config.toml
model = "audio captioner"
dataset = "synthesised imitations of 52 everyday sounds, one a clip"
train_examples = 39062
n_mels = 64
hop_length = 320
input = "log_mel"
spec_augment = false
win_length = 400
tokenizer = "word"
vocab_size = 91
encoder_arch = "shufflenet_v2"
encoder_norm = "batchnorm"
encoder_activation = "relu"
encoder_depths = [2, 2, 6, 2]
encoder_kernel_size = 3
encoder_stem = "single"
encoder_widths = [128, 224, 384, 672]
fusion = "prefix"
decoder_width = 256
decoder_layers = 7
decoder_norm = "layernorm"
decoder_norm_position = "sandwich"
decoder_activation = "swiglu"
decoder_mlp_ratio = 4
decoder_head_dim = 32
decoder_fused_qkv = false
decoder_bias = "all"
decoder_qk_norm = true
decoder_parallel_block = false
decoder_inner_norm = false
decoder_drop_path = 0.1
decoder_positions = "learned"
decoder_prefix_bidirectional = true
decoder_connector = "linear"
decoder_tie_embeddings = false
init = "torch_default"
optimizer = "muon"
muon_scale = "match_rms_adamw"
lr = 0.0054
momentum = 0.95
nesterov = true
orthogonalizer = "polar_express"
adamw_lr_other_params = 0.0019
steps = 6500
batch_size = 256
epochs = 42.6
lr_schedule = "cosine"
final_lr_fraction = 0.1
warmup_steps = 1300
weight_decay = 0.1
adamw_weight_decay_other_params = 0
Rows from block 5 of the audio encoder of a small audio captioner, named by matrix and row number. Rows with one number belong to one channel. Each number is 500 + 40 x the weight over its row's rms, rounded and kept within 0 to 999. All counts start at 0. Numbers have three digits each.
After each channel's rows are labels from the 100 clips, of 14848, where the channel reaches its highest value: "responds to" is what is common among them. Only what is clearly more common there than usual is listed. The data: synthesised imitations of 52 everyday sounds, one a clip. In brackets: how many of the 100, against the usual share in percent.
# p10: first pointwise conv (encoder.blocks.5.p1.0.weight, 192x192x1x1), inputs 96-191
# p20: second pointwise conv (encoder.blocks.5.p2.0.weight, 192x192x1x1, transposed), outputs 96-191

p10.25:487484477564501453560528434481584555508528448508475415495497499523573471444497555496472396535513500532503458479520478469413483487511605513522486502441444562465507466548497490412430544551521497497475512568474496552545466452562469536515455450488490490493485502498492544510534526501436511514
p20.25:492513477483563449477515452538456449477515488499482448501549504472504468445453542461568516540502535499512511562529419516495576492489489496461550467497530471490480522516494461510472515453512489543399472546550475517585599504529495496510420499478559409512547508532547583480570466515541507549
responds to: animals (38 vs 15.2); signals (34 vs 11.5)

p10.167:499436493505475495539448499516486451540494521549437536505568477461535490430453464535581541499513462504477528529545539487473518454470525520514465489566520492438607450499491477570534419462531455540509395489492470457476477529521638513500527500518498568443515474523514500446489475484502532422
p20.167:526498511494450451535509527504515420511498470563527470453527443458425516523519530505491504489505495454516496548525421483504565494454551564477505526563464469433493438484480530488431445445548575506485551467482494554501483517453452515558517454499563459515469397511513427566543533537504459482
responds to: reverberation (74 vs 35.1); text has "reverberant" (74 vs 35.1); clipping (60 vs 8.1); text has "clipped" (60 vs 8.1)

p10.137:491490481521512541541496540494493491487510490595510493568440498582495466448517505509527437448458526514430530494536527502462500480540490422442527520475459479503504472496466454556466588412503534496457498448454401453491487509417509476514494449393471555450506505575480522463498498529535467525
p20.137:502529574563471517441424447461493464509470479497502538541535480420561572403553505457516534496435469526542421521470492500498492522475438489439543440529583457580591463542465419479494482577495464476485482442496437552512440525459510493499452465532563499533526512486517473483419471539579491544
responds to: laser zap (31 vs 2)

p10.78:463520469445538535528392451481466540540587578547512481499563487497543561557508420517600515544492566468522445460497493458461548411466584540469537544455546458506565501525497484537516489443495492511460502510559544532480480487530517483431485463499514543433544505576576502499430506489499465478
p20.78:449502469473536445437475479488529483553469549461516470536479496568552530542487483498538534512487457460499520516524507537490496453482507473470483448455509483515421443478498539521417520560506549619570434469521554483497555524425481552486429547514496540539495526484505466476450461600506544511
responds to: signals (31 vs 11.5)

p10.112:434464468440425504546514509556467466531422463539480500491488483514455461500499519440506472407512540492558581543475522478539508533514456484537484527563513493490490548584510459463514578514530440487524493495474412457511465524560526497443552543499521434496561417500514512480461468559505522481
p20.112:474510508465495530503509517492506469497544504578452479487491534466492499450499460546471526434576516556520467352521533514478506504582535582503421478563511545480531556495502519436472524510465493528510496582533543464459556602466514499538423579513573461549574480493516474512495464560449505490
responds to: water drop (28 vs 2.1)

p10.105:507443478525521509501502472461617551514552460505492490403482545540469446532508539483494427472485611422511473547533593466474491549501533510531472446512492543474567513489447489553508423473441540445505506517541535562540488489488471496438565486485491457489479508530454527542538527474542454465
p20.105:598505471520491489461419479505498441496463525541534477449509618457466522510547485559511490483464510550464466468490451516477492502497605487500472576540547518467464488486538492443471461560496513515577527554459440526429538469417495522570503483471514589451491541565502537617526546515499522558
responds to: signals (43 vs 11.5); animals (36 vs 15.2)

p10.138:439472455484500611475540485467508507470505551487482469506495447509542488477533517542524497530507475490571518505434502416488514502550525512493489474506524487552558503483560470501522476507579457515427493492421491492499561577501593429531484532510480452484469551523481463527497463571552492457
p20.138:495569512528506465474495519536567505588569493541547570525467506539502498463569472515529420510493486514535479507460515494444564454458549481529504478487486500493519532546452528474459412446563416497486516476479454461448459434465536451521573500460488412500505487472515483468511488522456439558
responds to: nature (31 vs 13.6)

p10.65:515492473434490553453520493476465469503487427627483566569511451490570506548500503498507517457501544517483470537467531488484516557573507479479535570518491576514473503480433495569481538549412517503494458496539468480478491511514545529622448527550518516508448579479433404509503488534544479579
p20.65:510471562532496493536502474509555484602470530525480526511523531589489521574472525485475475503445471454474563471506477552542552535529583498439498579535525459482477533424440481488510502542452477499482497523496573498457546496564533492492609487503457516481413526494579507466515517421472525484
responds to: signals (55 vs 11.5); siren (35 vs 2)

p10.94:513540469513530513508442441489425509489457511511491524476532482555551512458443493448510484472504508438481481506465505570604547480518523491417578524573478453476460466524441502458521512516537483421454506532469583544492431494504522500514525533487543509474585442414523459512506499478541462455
p20.94:507537437460499452490536569458485486501495533584495518491483487484551552419489529441563494501479452453523481528486488503453458488533493459515511478539471471437524549509536493557444455491487485510541553435437523447539503439509533479502577552527496455595494507554454518503483516517473513553
responds to: laser zap (41 vs 2)

p10.165:468508497465541452467550561476527496460500551498565535471512475478439473465496458437590506533551514447514518459483497498417522526472533476469519526532460531492539516494473498520500516490569529494580485569518567521521482461519439501486463503563529537424532488493512511487491552514486492410
p20.165:502579475500535526453463483511547435493526508585527490475485515554534534453537574467496519499573516523493435546483541421469501529493492451409471511555556508477511503549492440476453531562498477499536466508465550456444477517521575504501451573533472513446459460503404584517490563470495519485
responds to: animals (35 vs 15.2)

p10.53:531442462452522484518474439497490503498460475440493425472491563454533443534498534565502484486504401511454431444514513525532476471487516488502476552495490491452524522540419433462488475483515411504482464507613536492503507508499439474467456497486475547458512505478544440567418536526502473500
p20.53:476489526434498474523508539472538507509541460417470590442498461508479495494527506521512542568507474517540466446510477454515567467523456525438487498474547527485511513526489515473503546502514440574514531493539518496509470544463482493462528480524540485470457530590446465429472564431498477568
responds to: mains hum (30 vs 12.7)

p10.172:532503456499501489504453459546515467529519458530489498509459483525474471477460518478504488506491608507434460491415457486412509440493486546468549490490485435547651456423452478538505489503471501512519559499514558501462481466518464500516554427469526473494524480525614521510469528496516559503
p20.172:513473499464467535491479512594481507478538460494526515462489502492472520519510482472486468502500502551595472526554499413531595491546448526499590499578476540437491504483471475495536510616530514521510512424557561520433513537506554473441463453486485463521474548509405483539502473493544526471
responds to: signals (29 vs 11.5)

p10.142:526507495413522480512485454439513538440472553498472567513454495535482501446502455520509548537572558518473477486550490517483489478455454524547495438496554481437463505551469561441510461499560456586494518579455489523487458413453500462438498465479525509417454526444504492475566492467501565516
p20.142:503450530453518478480577480435631424495486514525457529435503470501507454468499484480498437503466501531525508504433476554561458488524487517512507422490463461437548538461505483508606495501493470527424524492465518510416491461546549511479451531508480434508463503549436402505473527487549466508
responds to: reverberation (60 vs 35.1); text has "reverberant" (60 vs 35.1); clipping (58 vs 8.1); text has "clipped" (58 vs 8.1)

p10.125:514468515513471498497430544476443433509486472533531522514487515525541505477530478575496452496417466473548551465526427491543493493526456484510566523443431510429540542486503495516496449541495469469500452532481519625516503499509448540433462437460472488448449451603552435459517478518517440514
p20.125:485449539481486498491497501464501484517562495518536497534487536503500559542447539490486539481472564509461473520503480500489487510528526457493490460489567559481534576578491530499537526430489434462477517542472500557504569500560529510541524520492431548498500494494451486489459512519481490385
responds to: siren (44 vs 2); laser zap (33 vs 2)

p10.132:505544563470468477551477446520543446486437504434489510531525499515577529433527532495465517524459559517469546548551453502494502527490483494502464529487469468461416498524526640506499524461486575511442532517491520508446491492547528478486400540460588492565505518521513415515504478544488483515
p20.132:527572496403503436484519511534507482499511478507534526489512503540533546471527514540543574466468500517484464609453538424526473517478518473551484514481514454441464460449563502505422485538391479489490507529480474501485492566509511508500498617515486525515505527510518564520470537523551457461
responds to: clipping (30 vs 8.1); text has "clipped" (30 vs 8.1)

p10.190:504486526571550438525474500508558551545487627516507460472451550504477460463460519484401482492527467510545507482473468490467436449443535468424541517494497569576530543559532550531563467474516521446511481484540471550468502502434493506431531405502497485542513537441508454515447466531450479493
p20.190:529585508467476446489537549548551541496502599576565543509484596446587520492426480508489447499570500507535414473453466465446487529526424513574511466554572525510486457475489579474462500540459495489509477466528519432534481514536545501485542506449454456476541558427544462509532552464459584485
responds to: clipping (40 vs 8.1); text has "clipped" (40 vs 8.1)

p10.98:502529599521535555508503483511464532463488420556444479565461491551445453490547530492513489469414468513519421464422589480509497473578488486527490492531521624520544518546511490547526488530509487469512452508522519514475493489536490497536511539564490542480402505485475499546455552457475481508
p20.98:470477488492539497531457499435464451470540536525441527452541531454453510433573428504528481530524500486475449436519414438522457540479478543471549502457408456510522409463507561476488486520556482545487501551513523481456541519491470524566567521478511577462530451488627460501534549470508533507
responds to: signals (49 vs 11.5); animals (37 vs 15.2)

p10.133:464567459499464551550484451486519457474469504471535498477519554483484501527491484501415457501428511439557470461507459500548503547404508489499428497531459447519468524455512438482533502451524568476518436493504505523523475498495461490558523607506498523523455497458446546505485497588485483490
p20.133:473606413564511505547441544521494467511479497519542536493484423465512531495492485470521459494513477542488510462538482447555479531524453541524499521524493477437508462540485477461515534490527546522424520460509552481473490472545489518490486447490525482568571519560522474495497501533502507533
responds to: nature (32 vs 13.6); stream (26 vs 1.8)

p10.122:531491516518423557466512531514506510516520491510542527462513488463491433463498496491521464493520510489566431544496526418492497503479528509502442483481447500518461494497512465447535518524504526562448548473544482474588499481516440523498465470520545544500548490492444472506521433497555537559
p20.122:560494550488530481527521536487557487479516494513491452454542509473476511463550503490473439565533446505514549478488534434507502488554472521513508536501516373446491431461496476568516564449534505485501543552536567563474539447447562497513476436468515478534485464546445495431510527489508549540
responds to: water drop (26 vs 2.1)

p10.17:515508517466544520539476550515425492502456533522595478549504507480517509502516613525465504446495502472475487458505402468505578477520479526512522616511459501570438528496484547464464583503556493492463501520492513487477546451508455624520496475483466540429472473543518563533454509481496535468
p20.17:468462532477455499490496522501577517442530558503453521474475462500483504492467507499559441484495445471456498447447511491502476506434439452430511482499448519545502494541524552436512565490444547528505493494482486567484451490454443469514440545547498435542556548484437570517523524465450540414
responds to: animals (37 vs 15.2)

p10.102:513496512487494521458527515454486477501434552481415488521492498520570509520525496609493529375545501541550502521597593546512421533466487467425572501577528545493519494432537539462513474541478520518472518458528501574460490562449490444473544446414594558472468480426530476481421503487477492515
p20.102:493486533499516512535505517501535448460402509531540461513466534556528497530470548433546534531531516483545517519546500518548487453572478493527486488470490514604492557471505469398499537532450469471524481481566516508547522431477492540549519462489438557491514504438519454438421430513512536542
responds to: clipping (62 vs 8.1); text has "clipped" (62 vs 8.1); white noise (46 vs 12.1)

p10.83:454440498476473478488500476550453507455508459552454473538460470468515438526428587515506480549530492478543554529460438497519480541630602544478491475539517532457505538450541450496571465541472523530519482467503523491527504540506545486525508427503483502398523503500609541486464559470447530537
p20.83:505533527559467516461575433520451482565491525491494431490461444550500532470490484524536495483484514437498546469475484498499484464567581500527512546551489534506506496452591484454579520561476517483446520524489556453521436461558467490496529554495511418474458493442528513485488556480465536496
responds to: meowing (32 vs 1.9); siren (25 vs 2)

p10.86:460478585549455458478479481491551516501555419461582475527495465478516477421450458441517543557425541471429445447521537514559554505484536521486512477454577498596472465411500477474481460499527558520433511496483513427448502586462546442482470528498517523422520495509476479571540485504582467556
p20.86:451413490523495490430471505567529471449496507508516481482456557499498492531512537532547415478543437521426557521505513538494567453457495586537577514525538498609496472454452488459460440495463541475527484534522455586556473536511474501475478529530535477489499539545504563414490530536416525514
responds to: signals (59 vs 11.5); siren (45 vs 2)

p10.120:508512458548430566532545538485475517497579472451522468468473509438510486465477509531522483496498498463428472432502544522500522527486507577522480524580549459539439509512515575481456535516477468469546492448605502491385573586622525462502465468513478532572506477473578509434536514452529505565
p20.120:569465496522536476475464440561484502480480544507497402504533492495559454485486477547587497495356495454451478433429499520535478531592512539505483476469472497540495559539474477499465488515529527492487500476506476480509465518464490432531567517472543438508598471504505540469466572525610463448
responds to: mains hum (32 vs 12.7); clipping (31 vs 8.1); text has "clipped" (31 vs 8.1)

p10.159:418490473446509546440483463564525517468497475495500484496485509508527454531462549491516442422460526485533532513504448479531511499454500492453545538459489563552446563549537505472554508499490438509472531490481448453511497497435517499505477466565528476523508508467499602509539488449456552476
p20.159:580551516531386489494444471497479596455512475537498439554470520574532490459465486453476472436525432541504452485508469528494453477570492510507494483514455459524505518503516476448529492493511498519508494505486519438541534522437386386541562518574539517462501533535455505457564497477474615530
responds to: mains hum (38 vs 12.7)